A small encoder-decoder audio transcriber, trained from scratch.
Data: trained on short made-up English sentences, spoken by a formant synthesiser in many voices, 96.3 epochs.
Rows from block 8 of the audio encoder of a small encoder-decoder audio transcriber, named by matrix and row number. Each number is 128 + 32 x the weight over its row's rms, rounded and kept within 0 to 255. All counts start at 0. Numbers have three digits each. After the name is the row's rms in percent of the matrix's.
After each channel's rows are labels from the 100 clips, of 14848, where the channel reaches its highest value: "responds to" is what is common among them. Only what is clearly more common there than usual is listed. The data: short made-up English sentences, spoken by a formant synthesiser in many voices. In brackets: how many of the 100.
# conv: width-5 conv, dilation 2 (encoder.blocks.8.conv.weight, 192x192x5, each kernel summed), inputs 96-191

conv.106 112:183145095137148120116159153090120159119208117106139099120104126154133112156131137136142115126181153078067113130118168086083136097128104118116122076076111103142153157087160169094048118083151123168128135137164072145129161135169150106103090084142148096023157085128109148090094157143133140101
responds to: /ɝ/ (97); /h/ (80); "her" (67)

conv.160 097:134135147075096108138167199202116127102133116069087132110097097091074102114139107199140095138130129128136122131097153150073203129151115143131158099087125182091055149114163090134145170106105080127122113118125173121111101121134131147149129150108151103129151122129176081056140182165094097147
responds to: /aɪ/ (93); /w/ (88); /s/ (88); "twice" (82)

conv.113 096:114076121154118165116123201121096123114104140106130061124184086068115154131177071145147112101104146099119136095092096133174114129092059115113130127166156084145156137182147117104110069159144131109125192135133141087127109157142113148196132117083165153112057082127145140151074115170109147119
responds to: /d/ (95); /ɑ/ (83); /b/ (81); /j/ (72)

conv.143 090:160108069119136131130134133193107152145129166084093131133069127120167142079085156139146148126093115123116079142210122153102154168166183166128170157185160090139092118076113169137177114119111182181210145152162133118144102155136131132110182081083151125116131130143157107120167127150111109186
responds to: /z/ (79); /eɪ/ (77); "train" (45); "strange" (29)

conv.119 101:171128093091174116136120124139042038110132094083142173091101133129119133113159099137108143123142178142061164104075078170126157128148072109165171146139114121084144165112146122069103081119117070170121142105136092109143166157117140132162138153154094125155127111114163175131103140134101147149
responds to: /w/ (80); /eɪ/ (71); "waits" (41); "twice" (29)

conv.134 105:102123137103071140205098087146088078142153142116103149125157148103132115157138133168102153141103087122150137078150131093141111161108091118152208150124177159125113110077137134178122093101125130081151090129087130166154079118136075145120171160171086111113084121116135095204124121117105127117
responds to: /eɪ/ (94); "table" (41)

conv.122 091:125135162132131114168114062113181142173185101129114133178098171114056112122089147149106102145111151138114111110155126073124135135054117117198147055148117150160134076084087123167119176113180093161138167105129129093087191114104118130113134085124057125117090168142151109192115128122110100142
responds to: /eɪ/ (62); "train" (44); /ŋ/ (26)

conv.22 097:144096136115147112070063161086140126158122111122138126133125143097078103139105139130207137116128095133124134074145130109121134172049054106154101128132178073109103167153101093116101082124124145121082181094124139120132217178117110120167118116152112072190135093082103182134087098159128055151
responds to: sentence kind: question (92); /h/ (80); /u/ (72); "who" (68)

conv.93 099:126146138206119108157104117117068183155115123076178150120135189103129126117113089113128145124141114172140134105104163109112069135084094114144165089132107115117149097141148123103123155127151108043095060065124119219096068115153122115143193105080115121104118107070098155109134098071170074109
responds to: sentence kind: request (41); "me" (40); /ŋ/ (39); "bring" (35)

conv.80 093:095104156148108172110128110139121135131093182096104125059161102163162137149106143141156139137187139156168120146151082127112118107119085075185134179109141113123133173116092184084133118127105147132130154148153128119098180171159169151106201055149132140071116107133083078195116148125112150152
responds to: /aɪ/ (64); "our" (37)

conv.189 094:125100127131119177177143126138124106132175148125156163115129170147058077144069134168092169117183125107076126074094119139171133105137118151132132075175156070114164112108151148184147088087107110088141092151139124088122130149139103120096084175091144120192123106126100189090110135146128152091
responds to: /b/ (68); /oʊ/ (57); "road" (38)

conv.118 093:112155156119087128150099131092153104128170194099117077132143111178176134103088105130149136079140131094176086160102068135101089176169146179152115135130067125142107118133103176184122153125092190083142132190143115096125118096165114118161160093104170150165189103145134109099194145115131057115
responds to: /m/ (64); /aɪ/ (60); "my" (35)

conv.157 110:089117089132149092189087114167206148159121115142127106142157116085164144131154080111103080156103159085120161143149101144181124151091112146073151149103158110155131121169156096094111079162113134116065137147112169112108140132150123105119150117136115134129110206158168130107133123128153126080
responds to: /ʃ/ (52); "a" (47); "fish" (27); "above" (27)

conv.45 088:145158111132117114151120122177136137129165118069100150092153089132151104109124168126130158155122204142090143106190136121194129175100107154102147168153123095161124130103059106125125148121134142161159092090130091105114107106108127192134132151057085050189072092080133191164122077106104115150
responds to: /i/ (93); /g/ (39); "green" (35); "wheel" (31)

conv.35 088:107102097163118207134153153119078164116067160036094165177100172113139159106151143117123128120100159176142105094174111096121161114108129083165119135170118136161113108072126121177094193122133158139097160078107142141152176081094101133114201134140102103128107112165133104125118104176154119123
responds to: /aɪ/ (70); /aʊ/ (45); "our" (36)

conv.85 102:037175156109062058134129136143142116093153166142109146162091137148160139133133122158133110156130130103154165160160108132146126155168118204151150144194160157096085125090170134099134165067093142188094133062112094112076090129158128123104103159123062175148165170170159135140127111127121163123
responds to: /z/ (100); /ɪ/ (100); /h/ (89); "his" (87)

conv.147 102:106139126161130193129094118102109132147126119117182119085091049116116117199126132109090119174148193085153115152108116087132141099163149162143125129099135106124097078100128101194099141125172093142142141113167062162150117139107162105127121148128075084153139090134138122186143021120107100081
responds to: /b/ (67)

conv.89 098:116167131156137135161102143174048153153111142131117129135121137129176104132121135196113127128144109104076160167135087102108126112101148159184118163167064083152196161111076158046094141134103175131140096101075128113139127118114131122097158126120107200150185126146157140149143097082152137146
responds to: /d/ (89); /k/ (85); /oʊ/ (73); "cold" (62)

conv.34 109:122138079108131089149146084135142160136156136177078155115134163108144080127121118164077148126091159150104145092093139172171125053125127081131090141150103154083113115191164148194159129111108116180147148142138113152161113156101156161094145147130090140130116082128139117123089138184142131104
responds to: /ə/ (84); /b/ (72); /v/ (64); /ʌ/ (52)

conv.144 089:102150157131089092082077103161180112121103089158104088142079137144080093114150134080102114133069053134110090160174122122128067126139183169145127097119108112131159133146131198146161107109192140120141094158125162103136081150134120139172149052081168165147140145183147105143157096110154086102
responds to: /ɪ/ (100); /v/ (98); /l/ (98); "village" (95)

conv.154 102:154087145109148124101128136136138119141110144089136126154137120110135109098086119123139088159144131195170154098095134116119071163109145144080096111165138132101141084130168065119121135124110189193079128135150084138172135149091147139075197111094151191110155176116139127126173104167124111163
responds to: /æ/ (79); "that" (35); "at" (26)

conv.60 098:167105126123151130138067151164128104078115069110120138110067094087191176138145130114140086167115095089161119114139114144053082126123078135150090137089157110116070125108181114176085088138139099103123179128141110131057090110060167105134112165122133116136093121141090081160134122191075128119
responds to: /u/ (80); "who" (77); sentence kind: question (77); "took" (31)

conv.86 101:123105143155117140139115158134166110095136097143077135161167115159122164137192087196164108157123099084038132149138100150185172119113090088119147123125125139154153121081106126078149118132128080156128099105111123107082114134169139173199172108171099131114150082108179150158062144073137159141
responds to: /w/ (67); sentence kind: question (55); "where" (46); "was" (39)

conv.172 102:112077126131103148140166090140078171161096064122163154104140193104172079104110119081143144147104141157114132164143123066108088139112120127181105118120134083204100138155076143171167131101123129164091142156139153062141127152108108134120091120122132202116073158120153116154130089076096130151
responds to: /w/ (92); /ə/ (89); /k/ (88); /aɪ/ (82)

conv.8 094:101119100144109165138154171096086151137136115132142060185109144140097140148074113098056089139126125127161151107158143115103177116158085121088112082129134118095211190078156126128173104180133092142100078103135097116117173128093079127122115119157155133208105112185070135122170103082121063140
responds to: /k/ (88); /ɝ/ (87); /s/ (82); /w/ (69)

conv.67 099:098160200109098104147106184119112073056120148069078122124148108195113114128105126153104140095154142177122133160081090072115126151124201118142132153158079100139140139121152193170056165097131146108146184122142086074187151088160096064164093133153169147157170122182150124113131110153109079133
responds to: sentence kind: statement (96); /æ/ (95); /l/ (92); /f/ (80)

conv.105 111:086117170185134083143132063133108150103163102145136112116170212113129100136112111089137108101120106058122064111115138083119134119163129125109101112165150123129169166115191101135134177139115133087155116077164072117159150095154104106110139132102144078171104101115151180121085169173124086144
responds to: /ð/ (71); "this" (55); /tʃ/ (33)

conv.62 096:160159165105137150109154126135170118173113073157147079151117068194146113131131094183169140154096122083131152122130114145123118207126104141123133083122148122082164091153143109123122161132064058105070131100198161115133155125142149169148082065088121129140103145163099140111118147083172116119
responds to: /k/ (66); /g/ (39); /ʊ/ (27); "again" (25)

conv.139 095:089210110135104106115119182115097148131062163079115136052117138099144144148132198112138125124141170101188094130156081136105091172141158164125146105158085145103074104162154185127131179041143137164131152115183050127160074103099126152099139133083077071110179142097124118169121175139143121148
responds to: /d/ (92); "his" (34); "letter" (32)

conv.132 088:105170141132106055142180125129132117107151132140093035171149100139136134128172125092085097117163122140219121179133157104129113121131113104146178142125113140106104120108124083151128073129075138166094088168114145091126111086144148097144085143123158091146130121111156124098078226130105154112
responds to: /b/ (75); /tʃ/ (69); "beach" (50)

conv.23 105:149161151133153151149085166158142091150072149172066108107143136166186171159116186194141129121123098088157118098116158113139139123137169141173110156103106132101091163093096130139159153128138151090056118119091118153120192112062078055131153124095150100113153155164100070096171096143138124124
responds to: /f/ (47)

conv.104 094:194073175137110132087090127122137104116068115137117136094120115105160094097180114092124127134159100168136149117142104166088123077156138123069134167169089066095132191116150117150070118186109121174085120122176080106138135111149137160105135129133118096170140145103119167115116092154139127117
responds to: /s/ (95); /ɝ/ (93); /w/ (88); /k/ (83)

conv.39 100:150149167111149119113119091120144121111158125161155135157103162143152112146130060149102119103105153159077091112161163162117107171180117209142191103146136138135135129088116151183178149137124137161143120121087129098106088128067114130198135086122169114136110132131131090153187105181120094098
responds to: /ɪ/ (99); /ð/ (90); "this" (80); "near" (34)

conv.48 093:109140131107122108123126080160059134073135090134199136133145167123090141154160111107105103154098132116134173150180162081055095117100154100139071137071178136161107098128145138155146134173117163098038115122128172091064146121085095093127113182134172125097147129142070094098103173169117130145
responds to: /ɛ/ (100); /v/ (99); number of words: 5 (91); "very" (86)

conv.28 102:117164085213124149108108099139152152099129127051070158150139104141131182115134110153125135164115121097143103132140124151173154137127164088119180089135153129149153137065091174157106116210121123123151140085133076140093154111198120153169151176157110119098129169118166113110153070073175148133
responds to: /ɑ/ (73); /ʌ/ (35)

conv.20 104:082128077098075113121124140122122143151154106079128148167093108118199141165199117159130133137118097070165152125118062084107140100149099089110174075162100128087102168112124124152130124175110115079140133060123095119081102143163135091122119140145055141112122123151170140133082143123132171141
responds to: /h/ (98); /s/ (97); /ɔ/ (94); "horse" (92)

conv.191 110:114147127148104064150161136172133170136142108172109083085162099075121109057125082104175103195153159102162130149157103113126114158177129091166163111143116092103150153130111131130069144176151137174102135165130158198109091115177120181095134090111123143135098196127076080106134128107144117159
responds to: /ə/ (81); "the" (46); /g/ (40)

conv.78 102:192136153149106121167150152094137099117139109125082131147133127084121144098087079157138134153100157091212098168151145108073143136090182213146144136129131137150140081089144078173141164107127147160142174201099122094101028148132118099118161123147158121136126102083098131152158107138144091033
responds to: "my" (33)

conv.176 095:128144130137111052112137087088142124110136098131102158113130133134121099150127136179144128151088135153151144143180076124135124126173088125083144114107103116127147139081125164176155070100164099139150084112116170175129160139104124157094120108141102126101216099096088096161105128170139129139
responds to: /ə/ (89); /u/ (88); /j/ (74); "usual" (73)

conv.95 104:140179146096120139177090114057145166065093127144106180171094126191147098138163084164043164109140152195168104195164128096110107160149109152134165092078145114124082100165104151147124133140124184173111093120116120121067119128135130101142131125077085080114166090121107127104099161136167125121
responds to: /ɹ/ (100); /ɛ/ (99); /v/ (98); /i/ (98)

conv.52 103:146150112144199215042089120100160166085171100148132107122124139134187144101255111102082071125158148118098139083113141099130097166134086136150153124180179123116187118147152120181159114149128120117105105104072140142130091135087146139126108137136137126142148105123122136091116120125126123122
responds to: /f/ (45); "fish" (33); "who" (30)

conv.171 098:181101101133167117136110095132097135139190058109189125061138155106194085094129099103156093139081113124121167080118190130164109177116105142169121143097093152112054144131074129149085173126142071098078095146153108131128127128173133103144162145096101085125102106131159124100148094111133082133
responds to: /b/ (66); /tʃ/ (53); "beach" (45)

conv.127 108:121171142187157108155100096131110145128070123112128140128161119157076097184123163147089128115134143144166119135146117087116118085188141147108151132109110125110151069120132119137090147127140130098127145144091071167126123109111107127118113100050072135138147088138136138124128031171061062151
responds to: "my" (44)

conv.141 102:138138182143063127130139171144118128097076173114139098121104072093152153153133089078162145108170138128138077212140115101109161133157105070139088168163088180066141156121114113082105085161128149080105150122132135120100065141145143139108074093161161136098138156056094145116114172140120155159
responds to: /k/ (69); /tʃ/ (34)

conv.151 100:134164202098167089119107140130081124146117182136117108103154174085144115165107149144173078137143121125157080118101122064119095142095152094132081123129155127131172117094169114096103170100137116135110098132127137093081156121150146128133093136109155175110109129128129132114126214170089055061
responds to: /m/ (72); /p/ (70); /ʌ/ (67); /dʒ/ (62)

conv.9 091:099156150108120152116178090174120125133178087079081135094131138132144209081166102110113103143155169123094114160104107127136140158139155108147109164111121140134064128126132140119189123099109119181121139175151102100112111073142160098099098130115118077194135170076145108113132058120166122086
responds to: /ə/ (81); /aɪ/ (80); /w/ (75); /k/ (75)

conv.182 101:091124114124151086126173119140154076087031100131104122180170128108119106100143135183081157120170161127122126130184087117109146137116107093144181110146109149146134087095149099118136155154138099115117109178167162100122136126134109068115172125177117187106087145148143132192111139110135130064
responds to: /ɪ/ (93); /z/ (86); "is" (60); "his" (40)

conv.175 104:174105124096135153142103090142107134154140095109121123160082153117146135148199161117112136155124059112085148078116156096132118158138115171110165068080133129100142175159131120129164160121139163168099110125111099107111102133130094189139203146111088070088124139169107089172106113109150134108
responds to: /eɪ/ (88); /ʃ/ (58); "station" (49); "table" (35)

conv.69 093:090122116127168078140135136136136093111133123096100144113143091082122119180101080113142138067119058108079130116130179030123160143101122162093127163162079153143106122111114126132056074128102081085079116162117102093161175060176124130143132110140131131177214092187168083127090158165119144129
responds to: /s/ (83); /ɔ/ (79); /f/ (61); "forest" (56)

conv.108 105:115118156150150177058133116182050126153124125120062152127194139125110105090142112171133120144113119188146124121200109137211180100135196126122107104145135136131135143090100080098107148162124129101122092155066132119163109073159116095107171133073102102181082077121142120132098119157136132092
responds to: /s/ (89)

conv.25 101:151162123097143160126120141148136132105169138145109073136067120176131057214137112121175146100142098080092167123151148139123113102112148143102105166118135146111154141160120100093104099131099155170121087101122162135130196098140179089115060180151131141112142148126125105179155145143124137119
responds to: /ɝ/ (78); /ɔ/ (67); /aʊ/ (45); "our" (38)

conv.150 104:131134081117203149137104162146154180163156089100152119121128143138082098074072145157123093153134159178091143078164076085130117142080088146070134117108110160123167155132129142103159127105102080149033149135149107054169175130109092138117132147107090160129154114086099132115210128101137099098
responds to: /k/ (89); /ʊ/ (84); "took" (43); "book" (41)

conv.115 100:074152101145114095151154192139128154111188155123057125200136094148073090190110139155138087101084132118108108146152122134151167115117177084157137098112139142132152139117105103089101142128084083160148124089120169111087180086180181105110146106181126172120113161158124112135156148125184178111
responds to: /ɝ/ (93); "her" (46)

conv.177 093:107142169137113092168110119133143072132143126095132114151109086123164126172074108135071111146108131134123198125153115107144068157149164172163127137164085159093068137105134115066113137110095127148113138086178083198065112124121106057099107137138117163141132123170118122110127127132109153072
responds to: /tʃ/ (33)

conv.161 108:094113106158181139111143087133178094133090167123100120174161096155079161137121152179121138140141169082061118136099089123144127151111163102193163143081195187108147110092105092152124114165059157097124112189091120089125218132117074103233133114123128101118077099145158111151131172109133121169
responds to: /eɪ/ (84); "later" (38); "train" (31)

conv.136 092:105104091149130125131098069131114121164109101042151085106117092141125160134116168084120117136170137194051162100046138113135120156141135059162072156128123100112165095130159148107154078209080165174095143116083061108119062106093126168187139135110112155142137104095143126119171086163114193105
responds to: /i/ (84); /k/ (74); "key" (43); "watched" (25)

conv.66 098:067128163120139138099090099109172111088106110177094149132046124132133125101055176158131114133146134178077119157205163122130127185105174073186046088075137120142088132107082150173143102148164154124099145187118155088122188137133130059134100159152131164122100080126172120128100191093126122180
responds to: /d/ (79); /ɝ/ (77); /aʊ/ (59); /f/ (45)

conv.11 101:097065099125121104140117163138103113114160155136132110183155176113142133125139096176075106144126104123178147133137084104076131127046116086099117128110082110151137126102082142084150135125156129117103188107170146174110147102140144203114158130131092058149137104129140151140056187177109183134
responds to: /ɹ/ (99); /ɛ/ (96); /v/ (94); /i/ (93)

conv.53 115:166169114141114137142146141167142172176144090196108172136144152108076119115126055120122093133101144181116146129136097121143076073122140104156169152069132082084097132129133186211128100119170137099118063115114182187115117111139167139070099125110163158122137118175149160069113139173171187138
responds to: /b/ (65); /ʌ/ (40); "above" (27)

conv.125 105:147138116120103166110108135134151114057122150118156101092087109066159163140114098125114108135091147187136168131092136151178116164102146160112143116106109174150097118084136133141132174140135146063188155142108103087108132093134112103111124196177097113111177050118145145133175101110108094098
responds to: /ɝ/ (100); /f/ (52); "flower" (34); "picture" (31)

conv.156 092:147204110152167144205179080063132091143129112125108110150142122137098115161126149167119142091173153089055170073138168100118126160156110111137036117116207149135145112102089152168119143183086131110119137143128127097092139155144175150171153192162147151124136135201160133092117147129084160092
responds to: /j/ (33); "beyond" (30)

conv.140 091:037181129151094073130135138100152136124127144132131126055108122107106147172133124181137077080172194053096043215151098120174162105145113091112134161113109068103150130109136163172115116088165132172103142083147109115101113131153160090102136156115131122086112155139165167097088113121133080163
responds to: "sailor" (33)

conv.135 092:084152149126114147140095107110128157119168151112241114113137190165126139165157163053108122118129149145095148132121149123085073114174110128124105093134151136142115094148164148134146110138158086139222109130102105091114136129096150116148168147104170102127169135138144028163178111107146109119
responds to: /ð/ (85); /b/ (76); /u/ (51); "this" (45)

conv.111 105:120097115133118129134091108123167163111142107130140117138135140156116105189129110133123124176116144088146132122233115173100099076084056160091164120096098133140141105086165118079129073110084095029207105111072127157142191139086072106180067090128087079139112125128142106156126141132080130126
responds to: /ɪ/ (97); /z/ (94); "his" (64); "is" (38)

conv.54 108:113089119130032111104046141127136129100090064127139088136095161118124139094127115103083143088120158152031114148138103096104125126103190139117076108139143138103085145111143150117146212178152100123157086118162126122147107110114109141065119131163145170154110054172142124129125179120104108096
responds to: /æ/ (66); "ran" (43)

conv.155 100:077093123122061118081117191162118132109124137135133136121162162133104133111112141169123154072097119139133130130112126135140136149142099101180072125129183119079118127065140160141137140116171195093118125138106188147104121145064118190044133051156140152138081139131127099160135143158164098192
responds to: /ɪ/ (99); /dʒ/ (93); /b/ (72); "bridge" (58)

conv.114 094:130112109167120132122095132081098155143109053186135105154109157149127125076096157098104107094152171147112104103129124114126141142088079158112117129140099189109083133131100169159188099168210131142115104127143138120181112139103143117150115138094128127108174108080136117132110082108175130174
responds to: /i/ (93); /oʊ/ (67); "slowly" (56)

conv.65 113:184099109136136134100120140140097070153163170110148170102140084141163109151111146119195084214163145061082108150163137131077153117145113109121139108091138128129141134120133153144146147152128178095095081170152148086220180145127098213126196101095116165151076137171135098103153154122126105133
responds to: /eɪ/ (73)

conv.188 093:133152056134133065162127192203156122111140139082103208061090138116090126094074124151124112166097111151169089092134140127110197136113082153057190114123143123119101167111145136097171141089135113162112105100207128124155131148123107126165175163120099113177087112086090135154156083107120145168
responds to: "this" (32); "hill" (28)

conv.58 094:134130149119145107129106154092134088120094093132135161157073111143092141102141074138155132146117193170079141152127201153146133083133139129089135141120145059072120176077128095071088075118193115138159129126089103067113125137167107110150164136086085074164138078149159163114114154099102110151
responds to: /s/ (100); /ɑ/ (56); "box" (51); "twice" (37)

conv.169 097:077134091146136122163097144172143093116180070102087124194119107096126200162147113154118149152111143116098155085123100101132129093070060116164089119103076084099110169114022081096145126113147095133083128127135086120076103101046157142158127180109123103161122089169128101123110125103130152077
responds to: /z/ (77); /w/ (71); sentence kind: question (69); "was" (64)

conv.99 104:099132094119149180074119060143125118063149123164152132084147080135141179152052151112107105119137141117047152095140072151130104129086215170144175160100148139093101092087175124121037137116062120083106145102098075170113157135108102133077078110149157142138199150166079136126100151136085147123
responds to: /ʃ/ (65); /tʃ/ (42); "chair" (31)

conv.164 093:124140096167117144135108125167095150143148125101199146067183135154154149124183122163065134098108131168128158104150152165179142128110036101094141141107130088128130137101137138173109013136146153131154120166080113187070128108100108078127078155161124086093098075189133158146178078093088110087
responds to: /u/ (85); "usual" (37); /ʒ/ (37); "pushed" (29)

conv.76 087:119155118100119144053099118123121134133040145127064128090140157138133085154101166145122148087086133132166112116111113105110144165129119155116118188142162121212165131081088047152154133162101164058106110114114129150158082105173103072085103144155092126129091153141179148130097119089148093143
responds to: /i/ (92); /v/ (79); "every" (44); "very" (29)

conv.91 106:115075076142091113141119159157093116107169123091142133079167145089156118031075121124125152120120133145142150125132169156116150131153141103128122146145126140139115167149131111103148123167093100141178073073172120156169071132083092161139093143143146095150170163087148116140136107173125156145
responds to: /ɪ/ (96); "his" (48); "this" (42)

conv.5 097:134089133176159122146083144201129144151131146105171147151151077139089156138084121099112071132190090120100161152098052189114134074107102147169152169114112125117113148148145134132112107120113134163119195170116121103186110111107148152137158119091104113103116093054121135127094116195040133095
responds to: /ə/ (94); /ð/ (87); "the" (84)

conv.0 114:117141147127096097108078161191088104087124117040154115125129079134112142108097109113112135142070046175140121107107123123094131156135207129163120167176058138122136137141151130108122171144129132143161106104129100155155073134109152183119175088121180105123095101111130120076167133140115141124
responds to: /æ/ (81); "hat" (31); /ŋ/ (29)

conv.101 109:137100141136120148169129216108099070128093109150136160158143099163113125190133171111077187183095146131108080131103093092057164132124090094181168118130161137116183127133139119082153108061087146149039062163189149146122144170111094117128186106119113091145120110110136104094124192120069137083
responds to: "this" (36); /ŋ/ (27)

conv.129 104:120071082113108163139145131088096099111100175107142133134158111155085167093140090133126136170184214128148137169124140065136154090176060109138143141151106143135141112103130113109096092139134132150166133092144075192149116135108145176141125163106074122128131106091153072198041070161058113112
responds to: /aɪ/ (87); /tʃ/ (43); "my" (39); "child" (34)

conv.49 102:094164194124188124026111151117097087146156116150124070060115164090142115106111151126125167119166150117140130091189141129117091198194186146196151148109131138081138155137132104153120173103104205195123090084127086157103113141090129094134138130182146131065083119073115136135177136136168095157
responds to: /tʃ/ (46); "his" (46); "child" (41)

conv.31 093:102112105092137137105063057100172061090135149172084117091101136141150098133113150146103108141117109067165134159140093146110087095138146146150108102079139139044146167138156110209153135147150124086216081155126113132184187163088193124142158124115154168156115155111148099159214160148100146154
responds to: /aʊ/ (47); "the" (46); "our" (37)

conv.184 099:136140157129097147139108068148095158152121113122121143139161143113143106136105147134145178137147117132103098094116128109162103153051186147117147156122110115079106092096095154146125151089159121124060126164115186151123124096127149122145129101160127156079149122128170123058098203133180148127
responds to: /s/ (78)

conv.116 090:148162173129115145135143118079205097108107145159100139185114141113164167122160128116138130097078127094135128126048119082145107089075139159100177090107112136126126100063130161167133131118129140126157138159078097113140102129110115132111144172080077111110110152077143101084122104079164117090
responds to: /ə/ (95); /ð/ (91); "the" (86)

conv.112 107:092126142140138109135106105166138106105140138132123107149140105114159111157141115114143134127104052105191111135116132134127188107112169102106195157114091160125119137154102097079116123188137099060116167113129126117165143130151145062129183109142163167074184140128111126048141124111162121090
responds to: /ɑ/ (84); /b/ (78); /j/ (51); "beyond" (47)

conv.46 106:163116088081092148132088156142143141152098082112122154088074136133109129177153110058069108114106124127123141129130093132171089108089121124147159138138120135114106147103199115135072099120094101098074118089157113135168134160145135088146146135115137115153124108081143181140063129139120144175
responds to: /k/ (94); /ɑ/ (55); "clock" (33); "school" (27)

conv.42 116:079123168119128216119167115061107153160185103132138082119123108105130100133188128150120154130112127110141104110087114100121116163184132185114105151155136098130113122133140115196131116111136141177189078165065111099115094052177102147142101069116157086191190164148143080124177095106132148122
responds to: /eɪ/ (82); "vase" (35); "is" (33)

conv.30 095:124112132114164166076122189179122125124131168094152111081117093173167149160116128127148119092109168168167084116135087075106131142161178063064110121128167110093128134124143150117095142111062138089067099094073075150133183174106134066086110095062130131127112071139098083091070162141077098147
responds to: /k/ (84); /d/ (83); /oʊ/ (76); "cold" (52)

conv.82 102:154135167091132139086106093183162094170165147170146143119119062173170101120160089139128122114074163078142160137090068084156108080104134151161192093106148115148127092161101112079095154106083159118147079119093172146138152150128158122078102142126151151162112073158141062123096084177102165149
responds to: /s/ (98); /d/ (88); /eɪ/ (76); "stayed" (55)

conv.68 101:127138145164148091155087078113082119115122097192193147118122099160110111153133145148153144033101113116125085167098086158115128084069104137166059165116084121107158198106082120090111086124061104179203102171158101143089100075180086161133108170099125155117133068119130149161172142111161114166
responds to: /z/ (95); /i/ (92); "needs" (54); "please" (28)

conv.1 100:146142101141074166112111171191163139105196135155070097110088111110128161067155097149145091147124158138185134116129126153100146112212175118114117092112182143147093122119122145134093156091115138136115213120120114116139144104132169147098158091104171146115104119111098102070118133069093112156
responds to: /ʌ/ (48); "above" (34)

conv.92 102:111116107167165151092124072106083082124122196161183194120082159163135112098157124171163080124114093103143095119152129176145132128087130146126108143074080113127099122131094136127112133117136149107155098188117122097171101125089192123074104202146156169099114088080183102193129096132113126147
responds to: /h/ (86); /ɝ/ (77); /oʊ/ (71); /tʃ/ (42)

conv.190 103:119101101074112118125090105164080142143106120095130153167111118101081136131129118158102141160105091140116144091148149128136133139052131125146115108118133129115136068040168108141135157175113145103134084167071137134155069124116083079137137173102088165091083124100101128111085145219101177074
responds to: /s/ (100); /eɪ/ (80); "stayed" (48); "station" (35)

conv.126 107:112144130099104131126129089093088112145147121122128060110069158132106126158112128138129144135170128138105096127154082196146097081089154125084135149056082149153113113162153169182124096128103144118176133124120130085104109095171181112067128131143121146124173107139141146123184100145143120160
responds to: /ɛ/ (85); /w/ (78); "was" (75); sentence kind: question (75)

conv.149 104:083117166162065118176114140112073136124137147148162136125076123108109104112093141163112166133162149115110111135098039127166127140210102204146118145150157153130136128144152140140086100108158152124120137094153102101181147113148169130158127156085051148148145066118168161104121088101076089126
responds to: /aʊ/ (68); "round" (62); "lamp" (27)

conv.29 105:139082128132101108094138221171117138136110150135122121124160093097127138106172093159086145097082101076165134065142130188148180151169127097128127147174120097101152180166146097129173129153100086122130137080132139082105199112112171132138178119087191161133077117108053095129157130120122113106
responds to: /d/ (85); /b/ (79); /ɑ/ (78); /j/ (50)

conv.10 102:135160194172103086120145165156111122156133142109148181172101107083097160169083125094079135043107121141083133144105151089089136097189050123132104148115119131103152117205139102144168167145136127213218127063105083148141120104091092190169108134106155147179135065116118109197153126095121162137
responds to: /ɪ/ (99); /z/ (75); "his" (48); "is" (34)

conv.181 109:154123143134182148141089140162071205160106097163155096149142131127195087135116138124099171097136118189130173126102096080070112122074109094133138112077142095122116108112150144116135157108111136053048146121160148170139208094055141154139144081114134123069106102140088126118133127121135066143
responds to: /u/ (57); /j/ (44); "usual" (43); /ʒ/ (43)

conv.73 089:143118070088201132111138084136125136126139094118099086092190100105174149148095124183131130181139125097086116112124103107165146156093128118159105122119116153146188128171140140115100120160085092171064118056098142085148141123132100117076119122163145120171130121160123148121109160131096105169
responds to: /tʃ/ (65); "chair" (55); /ʊ/ (32); "good" (28)

conv.103 093:108114141177096156146155146148170173088094122087080129080147101139116119210182149124122089134165120116172077107159111096005129169153087171128049114115097124081100146125115120107088119123138141122075184118168142112099125099125098115099091102159126131189162118105058146102152145069146074164
responds to: /b/ (68); /dʒ/ (40); "bridge" (25)